A small segmentation model, trained from scratch: encoder num experts 32.
Rows from block 2 of the encoder of a small segmentation model, named by matrix and row number. Rows with one number belong to one neuron. Each number is 500 + 40 x the weight over its row's rms, rounded and kept within 0 to 999. All counts start at 0. Numbers have three digits each.
After each neuron's rows are labels from the 100 images, of 14976, where the neuron reaches its highest value: "top examples" is what is common among them; "lies over" is the class under the peak. Only what is clearly more common there than usual is listed. The data: simulated fluorescence microscopy of cells. In brackets: how many of the 100, against the usual share in percent.
# fc1: MLP up (encoder.blocks.2.mlp.fc1.weight, 192x96), inputs 0-95
# fc2: MLP down (encoder.blocks.2.mlp.fc2.weight, 96x192, transposed), outputs 0-95

fc1.32:546501495520534463473475424520438547484488520404469509486535549498516432469503457527512485542486420464482553464503504491493491511521506503493484488437414477548479520562521543559514504561507524540540500484533456516455507485547577379519535469471478578618504459466519516531514503519572519475
fc2.32:466502518466490519484522526463584525522535492566521529487426488536510550428539534497523431408524564478518460546512546465495461558451504568443467537544508513492565580513512489443525470486499456549543500526448517491508496451489472587463460471499477457496560496555515548467528462445556441437
top examples: cyan stain (100 vs 20.2)
lies over: cytoplasm (84 vs 28)

fc1.181:534484532455539491434530517499514536575532521503576464573475526563453436537572538438497444482450524555469440428481543518509517536502498484479515465451493518459493486572476502484502513560466490545569491415547505570479489487466579493483474480411481503494505500475479479533449474488567566455
fc2.181:513489495538428517564495467564510489459499435477453531509501518470560513519460487479615526509554492487510510469534465490508491546471527533499484552539459459575529548450489478522524528527482502462464550561441502471495550518492448561510500556635509489508548536516526545484556558518452395495
top examples: yellow stain (96 vs 20.2); long thin cells (45 vs 13.1)
lies over: cytoplasm (97 vs 28)

fc1.107:501516517444449510555531515513508524617481459462502540519447467488518467538441497488496469497501508445491520497591489488412542493506436498485491509428494489543534501513494482561460425471493530521508462442412527488540499498571557508539409445451479555512580547534458503573498505479537485450
fc2.107:467465478478589532493508477484541454523461499496507422489573543496414529470492505447568539479475474441539494470493490497578481490488530430464482493465463489481453457485481474528544513565507532512472496440586484530493552455484440505472521600536493461505455468486530502416547521563426527567
top examples: yellow stain (87 vs 20.2); ring around the nucleus (36 vs 12.3)
lies over: cytoplasm (72 vs 28); nucleus (28 vs 5.3)

fc1.123:507495480517506514547545521505473475526487461514470477472547445500493471482487492548511541553522533587455465558495558470442514520493459396505486472509486485530505570449456497506454441493550511489530460487500451456459527544547463485535439521488545498424565380450420555440453534503430497524
fc2.123:451486510469526516489479486532472519467506512501509561551484478508469476537508517467557471446475478464468482487473428483501509463492495604430470462453480465548405487472517462539550551546575530407423525493499520462523557452555454507464514452562499454543486542508520535509557439562519592510
top examples: magenta stain (93 vs 19.5); crowded (51 vs 24.9); cells: ten or more (51 vs 24.9); fragmented nuclei (36 vs 12.4)
lies over: cytoplasm (95 vs 28)

fc1.170:495567476527512460454595467492523533543468464505540497513524467503490470518502538431468516531471558426508426445473477492505482477535481530491472527481495482451444451600623532512478525463568531496428522439517502479503543507437509496562543509438487470484520486469443565505447489456576523508
fc2.170:509536425525517503521488529441441491559522450519512528470570527507513492494521481478482530556494517517516533553519519470498492529445540464533521441542456489535504448464405551427522451493434541416578530545503498498519514521478527501552433533526541536428485488506516566456406531478404518459
top examples: green stain (100 vs 20); ring around the nucleus (89 vs 12.3)
lies over: cytoplasm (100 vs 28)

fc1.0:476485482546465480550540511533503555517593472480495511493452399527534465491556552487565529512609506473486498539405510472460512484493460483496482575507549514526556501521527537494533475538479478515565517484525457417535511457490458410465437594474490454530485548526516533469490513458457481526
fc2.0:510523503437550508485479485496540393507438448524472481511571522510420445476522493440506534515423464492589584522539463520561515484523539524451449450520497473499445439430518528461516523534463522518455499512497534512490471534445535509504489495578566544483523517458543539478452443574512543524
top examples: yellow stain (89 vs 20.2); ring around the nucleus (57 vs 12.3)
lies over: nucleus (68 vs 5.3)

fc1.119:476558563536504518464440464490503442553461451513526469498449514504420540481536515487527454510438530481549466484500509492468565496474487508434488538493594511516491578526463523438485548391483483515488501448550492505497476484477509412563548514421568545497492479463544507521527408459541490528
fc2.119:488404474436486523557562495532505453468476510497563500519489499480534460475544543510538568514493484542486420549518471449501443550468507471494492467475423465514522469461493497579514508624517524479521476523451488474457567523542505551471480471532475530544516538554464469527424535565511410526
top examples: dim (100 vs 24.6); red stain (63 vs 20.2); out of focus (50 vs 20); bright spots (38 vs 12)
lies over: cytoplasm (66 vs 28)

fc1.94:501481539477503551490455470529546466500421512539505494504504447475453503518528551455518463447504474562484498504497434529503477558466503442519463526548474503520527520499512512525536536551456529451488454495469495512543620613472557454402488547504486496594450551533553487411495477527471485458
fc2.94:521531484524543400594533469474480519525534528496554507443491458494537441518453470475499526483461527504472518524466582505460452418510470554550530531565466512528440380501480490517558492478487467537501538461517511529566504443578471457564472506444494482414531494506490497533541477511475463469
top examples: dim (96 vs 24.6); yellow stain (63 vs 20.2)
lies over: nucleus (53 vs 5.3)

fc1.69:561422489459542592578522550517440504542482513529512547445500499558537492513459490500503498468464487497545511517528571526482515554486455518489447494476556550457472491466526471503456427486478430477424533539585509515511488455482468477503463504481531543531457406523490488415580470501565475461
fc2.69:514481490525433507500573458494508454532475501463497504486487470430454576530431486522522493498518401498501545567469480496518476501516500582558533468493543464465527478457554542456561522512503436438470507452476460457540573559549492511486446523511508416513554519436485505598518486543435469525
top examples: dim (94 vs 24.6); magenta stain (49 vs 19.5); look: vacuoles (31 vs 12.6)
lies over: nucleus (90 vs 5.3)

fc1.2:513492532529538590453493498500534503470497557522513522511556452543482581532541438484433516539404504457476494485474574499476482443513498469470430565439487475446484512490562501470496502475537432429547503491538497556536518485464564442549518488481465503567433464490505565478477503471561463436
fc2.2:548575420490553423498492555506477573478489492485456484466516552499472513466494577511514489577574481520555503504537494527470552518445559532498590515485490511555486547512516459480560500528528418560406445537474543511460491524464495552436475460513501469516446507471464541565476487519512531539
top examples: cyan stain (100 vs 20.2); membrane rim (46 vs 12.8)
lies over: cytoplasm (75 vs 28)

fc1.50:532477589457486479471538475511550503446463496478576513478467516496498491397452459507467441438552505461515474501474505512442573444546438501480503497505508427435520521514486530507503493571519487499479481579574512481481498517533460529483533477516431537502476466588522471449494489513614491582
fc2.50:441486477502517486522471529489396566501442426539440432532442503531454535529569490548527557575474539522474505534502432460529442537457570459457508452508523541500481476543527503503530516459476474480501536475425487556495567496479468472508503444490532401508575523449466536539482501491513540479
top examples: cyan stain (100 vs 20.2)
lies over: cytoplasm (77 vs 28)

fc1.4:541493526492463479525572507532533470547445539443521471505472475469412549484550548525546463468589503491548506562529478484515482437478457526446565526523489513462461546443548550511544570523456591482526467472509464443480517516478473521501463488569470563514400454544526549498497466476493484556
fc2.4:474543528526498572521458501524483477540570529548507471534479528460552419536417526432537456479413501562491531509471462494511503492502504496476498465504478507485506433544438484519471449459514467507465549548463485548481526482480559527542507542426538570610532564517546458490540499580452522534
top examples: dim (100 vs 24.6); yellow stain (83 vs 20.2); ring around the nucleus (69 vs 12.3)
lies over: nucleus (97 vs 5.3)

fc1.46:422559495537564451493523464537493482542540571487473517515512446481492452500509531468506538460478550450414476462532537519563422537469482528440484476514502488466470450581502439571515475466534479600480513401517524510493479462516547536508559509489525470427548522543455546540494473503556519516
fc2.46:493458454475469559462500500474443463481438469484489490524507512530516561568428465485500487524509537559548560540551485530444483514568504495522487441517477460516467478395416531449456542433447518433531523481517482449546481533496480513532430525497589566485488505474507461449494548520412495508
top examples: yellow stain (99 vs 20.2); ring around the nucleus (64 vs 12.3)
lies over: cytoplasm (100 vs 28)

fc1.173:539506479508483447572469525554451467509509496520561455562482520482478493511523525424468526464516495525545488541478575476502567446515559524503521490426455472576425516502436486461498506491484532437528544404558580499492445443477504560516443468464491456551516575463549537487499490477550541516
fc2.173:473473482487445546482492413490513434533507478444418498432522467457539496516436473567578476533434519490464518455502507526539429491456505500465470452478497513507593504552471506533451529497555472564531422550492461479516497536555443498469555513443518501562471467505518482484542483434414512526
top examples: yellow stain (99 vs 20.2); ring around the nucleus (76 vs 12.3)
lies over: cytoplasm (98 vs 28)

fc1.122:523484489559482420471510471536465567396521401583484548577503464598443526499494467420552525484417495484457467460504544550522499430515499523521507477519470566484491457436409459497495513474508486483536490476464476542478502508531462469502502552450456486510533518506496470498526486461511496555
fc2.122:496520531501471550471487526537547497567552513540471411477485510436527443510534525543494494512555503492482485517557474431407528500538351460466505504476474504528528501492514527551509509497536519529440540491557559475483488428444580562468479510524536480547467470528535543504501488464478474405
top examples: cyan stain (63 vs 20.2); membrane rim (33 vs 12.8)
lies over: cytoplasm (67 vs 28)

fc1.156:425517520504522602466472470559436437536436507414443566482476532494533564443509537564516462433474435486491496526552487532502480480557534527510463434483471528500530503503500502571495510514554550458507456545484481506513509494459609466510439445471541473550470491455477524489537488525481557517
fc2.156:541487479468539424449527534458529529493452550522553387538457445544472528515496460496497395457542465520502480532518531509505516533474476521528552520494489469416532504465434528452473498487474495525488538455613466505502524434481474554465502478560542427504549485525589455503547486530520481482
top examples: green stain (77 vs 20); ring around the nucleus (37 vs 12.3)
lies over: cytoplasm (76 vs 28)

fc1.49:449484457462481602461522506509537546458515568525499573494459456528446517485422544535510416464460520489506474523437544538460541477576538461459472501449519476526450510539553498480500501595497413501483502511541486527482421496500489512566535537420473440545538569485492507523497535514528505506
fc2.49:548525485537506418515505489514513484499523394496412451544487509464533440486568510481555551502488512540460524530535473481574508512519461499467535449531509536479533547473462491508579547453559524517522461498446499517483541525467498530386498442597539485480468511504578554573532466542493494491
top examples: cyan stain (100 vs 20.2); fragmented nuclei (36 vs 12.4)
lies over: cytoplasm (94 vs 28)

fc1.179:523564515472552514450568474514535496523534520515457448563560473478518504486539470485515494542528491508513432494461512473435487478459461544575474482458514476470525453514558552473514479517474496560423529569574512595468478487498602530511469446515540457473466581527554538507487533505445413500
fc2.179:476456517539527481508439536484472441483505526468490589536426471530510485508486487470447562522455490483519536505521491558475430484579470430492519512546479480502522595532505490534494527507549516501556437498456490438569510491542508449427584595497512537483555496482418454497564524481500521442
top examples: dim (100 vs 24.6); out of focus (92 vs 20); yellow stain (61 vs 20.2); membrane rim (36 vs 12.8)
lies over: nucleus (70 vs 5.3)

fc1.72:550517464573467468482504496460479571542518518448461508487524409542543476501457483522485543480421493525511492484487491537501477418533480476460510566413495540491550602553496478505451495504474496451535509500513535509456512502528570439486551529455427515511452487430448593529490486452459443465
fc2.72:530469536433473458527523500545594476478552582495598458534452477483535491476481509441455499461561551510558455415480518425454539523520473542496547469531441494513494501469458493485498479484534477522540543469564546470503505442455473480472489476462498479491506521526559456416514564508585507450
top examples: cyan stain (100 vs 20.2)
lies over: cytoplasm (65 vs 28)

fc1.28:492501451438443485518479516525524563543478474550443535567537543440508461466500470468499481478423482510480442491517506493504433509442487550510564509497414489491515440511508555403454540497472482530551466456495463470569531469468466555465523502495572426538536579461506511429548454503447493517
fc2.28:461471474612532501428503552451464543487467512510501558494548534578471491523464575476470431557517508474480531511519466551581538485454554470455532492512546488521393540505511437505511505516527514439534494473445446510469447514540495489482522486485411519477527484560488489538414552533474515490
top examples: dim (100 vs 24.6); membrane rim (91 vs 12.8); out of focus (50 vs 20)
lies over: cytoplasm (100 vs 28)

fc1.17:518432464435477484519500428535521470482589518516517517483451529454520459521566500429468531505444521509520456507500570478462514496529518472524510482488466514489469415503472520549501473483611502482523575476515473508571450472503533495513500527482529587451450470473582429549494474504477597561
fc2.17:519460444554467461486466569504536503504388438449440485538503506492432492503500479553451497515489476504496456515533520582514588538460538591465529537518505521543530499598501462471520498479456477473397453511490532512545534524454504560529501518543468409495489506510483527451531445524510519468
top examples: magenta stain (72 vs 19.5); vacuoles (36 vs 12.6)
lies over: cytoplasm (73 vs 28)

fc1.78:467562480456530437427483498510511501471525498529480575512498493485520502523424469499455523536411475448549474451417503498448484449590494452461556590402446467517498538530490474471511568548474465476521571463531480590489463500452547536504520490453514509505435511505525497522468460516514504494
fc2.78:565541481549477520535458530529519529520506522476550496487470521494512465484502566506458534462539475559467547488529519498472520519420545527482505395513540503453517541547484485475556510438569474433518447582469550446458562548509514456467485390528555506519512463480569556555494489440472461523
top examples: cyan stain (100 vs 20.2); ring around the nucleus (49 vs 12.3)
lies over: cytoplasm (97 vs 28)

fc1.83:489504546516445506522445456568518485506555407451442516510516522523531549565449457474501477576463464525583474564508512581428471495554505470528542490459504463473537529487418536486451464513538460476516470502505480481487502543524518502469480540528453464601508539528457536514523524438557548433
fc2.83:532465525520487492464494504449563466546453467443478499489470470486522479501531536450547484507522487448442523449543488448466547549433516493427446490502495409580486474547486516532565515571455521493507492467464463502565448503525514530501452464488470415494428445426477502474474571504451440575
top examples: dim (87 vs 24.6); cyan stain (69 vs 20.2); membrane rim (59 vs 12.8)
lies over: cytoplasm (83 vs 28)

fc1.125:377501477499538477445517485520517503487481553474493545563482508465526505425518497532446550539476482502455521473485549511511431479524480520528456498467472494481476460450536515568411558531503514535417539414494574551514483503446498564538515445468474422531444468466491461544426544479505481522
fc2.125:555527520490516519483470484503402470534532420513546437478455490515463512546485558408486505444532503498547518529500457459459566570476532532478562435567494514484499464495414484417501516432487505432550541501507513505498547524467527460488476445470574519441507464474504499436555496498468459445
top examples: green stain (100 vs 20); ring around the nucleus (43 vs 12.3)
lies over: cytoplasm (81 vs 28)